A small spectrogram diffusion model, trained from scratch.
Model: 11.5M parameters, norm layernorm, activation gelu, patch size [16, 8].
Training: soap at rate 0.0022, 11800 steps, batches of 128.
Data: trained on tunes sung on syllables by a formant synthesiser, 38.7 epochs.
Rows from block 3 of a small spectrogram diffusion model, named by matrix and row number. Rows with one number belong to one neuron. Each number is 128 + 32 x the weight over its row's rms, rounded and kept within 0 to 255. All counts start at 0.
After each neuron's rows are labels from the 100 clips, of 14976 (inputs lightly noised), where the neuron reaches its highest value: "top examples" is what is common among them; "lies over" is the class under the peak. Only what is clearly more common there than usual is listed. The data: tunes sung on syllables by a formant synthesiser. In brackets: how many of the 100.
# fc1: MLP up (model.blocks.3.mlp.fc1.weight, 1536x384), inputs 0-95
# fc2: MLP down (model.blocks.3.mlp.fc2.weight, 384x1536, transposed), outputs 0-95

fc1.232 [169 132 176 164 183 141 126 127 125 121 101 133 111  59 121 204 156  81 167 158 159 136 167 131 158 109 191 104 129 143 186 150 135 156 101 117 157 181 120 145  64 107 154 138 116 148 167 131 201 109 164 124 112  89 120 124 151 108 155 130  98 156 139 134 166 132 133  58  93 131 140 133 123 138 136 189  98 119  42 161 131 111 155 147 143 166 102 119 129 127 120 173 123 198 117 147]
fc2.232 [121  97 137 109 121 111 169 136 173  93 130 130 142 178  85  82 100 167 107 100 128 112 139 132 121  83  93 149 124 125 107 166 112 124 147 180 115  75 124 132 115 150  65 143 157 132  90 155 108 149  90 122 146 172  93 142 103 117 115 129 225 119 133 131 136 106 147 173 131  86 143 139 215 128 113  89  62 121 172 146 155 123 121 103  90  66 170 104 125 169 129 129 118 107 153  96]
top examples: consonant: /ʃ/ (39)
lies over: silence (33)

fc1.185 [146 123  25  68 146 166 120 122 116 135 127 147  90  58 128 142 115 164 125 105 135 119 150 163 111 143 139 166 162  56 180 130 145 184 173 114 119 124 138  89 167 114 122 193 149  95 169 190  88  68  86  97 167 121  95 105 135 178 111 130 159 136 119 169 122 121 175  87 153 121 115 121 142 107 171 151  72 152 126  39 155 100 119  98 110 174 163 122 224 157 102 140 157 123  97 170]
fc2.185 [115 161 113 154 121  78 118 160 150 112 146 123 146 140 169 161 168 159 164 177  99 104 154 141 103 158 150 141 146  79  82  96 184 184 157 154  67  87  74 160 165 132  99 134  99 114 134 203  99  95 115 125 144 155 126  89 129  74  61 113 135 118  74  53 102 145 169 139 151 110 133 135 196 115 112 135  94  95 103  86 143  85 114  96 156 120 116 145 105 120  98 162  89 100 103  37]
top examples: reverberation (99); consonant: /ʃ/ (48); consonant: /t/ (47); vowel: /ɑ/ (40)
lies over: /ʃ/ (48); /t/ (47)

fc1.201 [108 121 122 115  60 180 122  73 194 141  66  74 127 141 155 169 124  80 203 122  92  74  99  70 113 107 127 137 111 125 130 108 169 109 129 148 150 113 116 124 119  93  94 143 202 172  65 138 100 129 153 136  48 138 145 143  65 181 124 169 126 194 109 101 100 101 117 157 147  85 179  75 139 136 137 136  91 121  82  85  89 123 188 136 126 105  79  85 137 125  51 140 123 131 142 113]
fc2.201 [108 127  85 148 183 122 128 155 110 162 134 142  96 109  21 136 109 179 114 163 201 131 101 122 126 136 171 165 109 171 131 156 128  65 145 113 107 110 112 187 153 180 161 171  98 102 106 151 102 100  33  92 153  87 124 115 106 130 133 182 146  96 108 157 174 164 129 161  71 120 155 148 103 154  63 124 142 121 173 134  85 115   1 149 164 136 146 135  91 144 102  77 110 130 185 155]
top examples: reverberation (81); child-like voice (53); vowel: /u/ (43)
lies over: /u/ (34)

fc1.697 [122 137  56 150  77  97 114 139  87 146 206 123 127  82  88 139  93 116 167 210  81 134 184  99 120  76 147 187 155 119 117 159  61  92 154 186 119 129  75 119 126 175 179 100 116 165 126 115 118 118 100 122 156  84 165 130 151 101 150 142 126 101 189  74 134 157 100 140  79 152 130 158 139 151 138 120 111 111 141 121 123 145 110 158  50  85 127 141  94  98 216  76 125 187 158 127]
fc2.697 [196  93 116 138 184 180 143 140 158 153 110 120 145 131 140 112 101  38 135 142 148 101 122 144  55 190 128 111 102 114 131 113  87 166 110 146 174 148 124 159 154 178  76 143 115 109 133 144 151 144 145  73 149 155  86 106 145  98 105 133 193 126 142 173 140 137 108 157  77 130  51  62 113  82 113 122 138  89 112  94 103  72 109  95 160 134  82  84 133 158 108 142 159 131 149 173]
top examples: consonant: /ʃ/ (50); consonant: /t/ (40); vowel: /ɑ/ (40)
lies over: /ɑ/ (39)

fc1.259 [142  99 125 110 144 115 117 134  90  96 183 142 153  97 136 190 146 175 134 159 160  76 150 154 137 123  98  98 187 132 132 125  96 104 141  90 153 136  99 157 172 117 198 131 131 121 140 118  84 120  56 116 137 137  64 151 116 154 117 105 104 119 104 135 113 148 166 130  98 116  81  71 123 171 140  88 189 151  91  99 173 102 172  83 137 126 100 130  89 138 134  95 149 107 194 132]
fc2.259 [133 125 125 176 110 117 153  70 110 151 154 189 163 182 130  89 107 142  80 124 137 130 115 143 190 127  78 133  59 158 136 104 193 109  98 122 149 149 187 116 155 152  98 125 140 163 104 199 197 186  97 132 159 129 103 164 143  97 126 130 164 135 113  80 169  94  65 178 108 119 145  90 163 106 125 164  93 121 166  94 145 132 148 125 127  86 126 114 146 105  59 142 115 118 104  64]
top examples: reverberation (98); consonant: /ʃ/ (69)
lies over: /o/ (34)

fc1.123 [138 125 150 153 112 128 154 112  92 124 193 119  89 125 174 175 131 159 114 127 137 123 112 137 148 140 164  80 132  90 119 105 190 108  83 171  81 163 109  87 153 170 165  30 122 165  78 204 124  92 129 107 121 163 116 163 143 214 137 141  99 171 149 148  66 113 122 139 133 132 105 130 145 125 105 120 147  82 142 133 119 121 129 107 143 162 163  90  99 122  74 150 158 121  92  73]
fc2.123 [ 97 165 126 102 124 139 140 129 152 137  79 144 123 136 104 126 152  93 138 118 142 129  98 145 144 116 105 149  68 120 132 156  87 163 196  46 217 140 125  99 135  96 100 117 104  94 139 128 122 126 117 122 155 109  91  86 128  85 116  85 127  32 169 145 133 148 111 145  69 100 105  83  69 178  91  86 112 128 103 149 162 161 136 144 145 128 131 185 149 168 140 154  67 158 174 184]
top examples: reverberation (90); child-like voice (60); vowel: /i/ (42)
lies over: /i/ (41); /æ/ (33)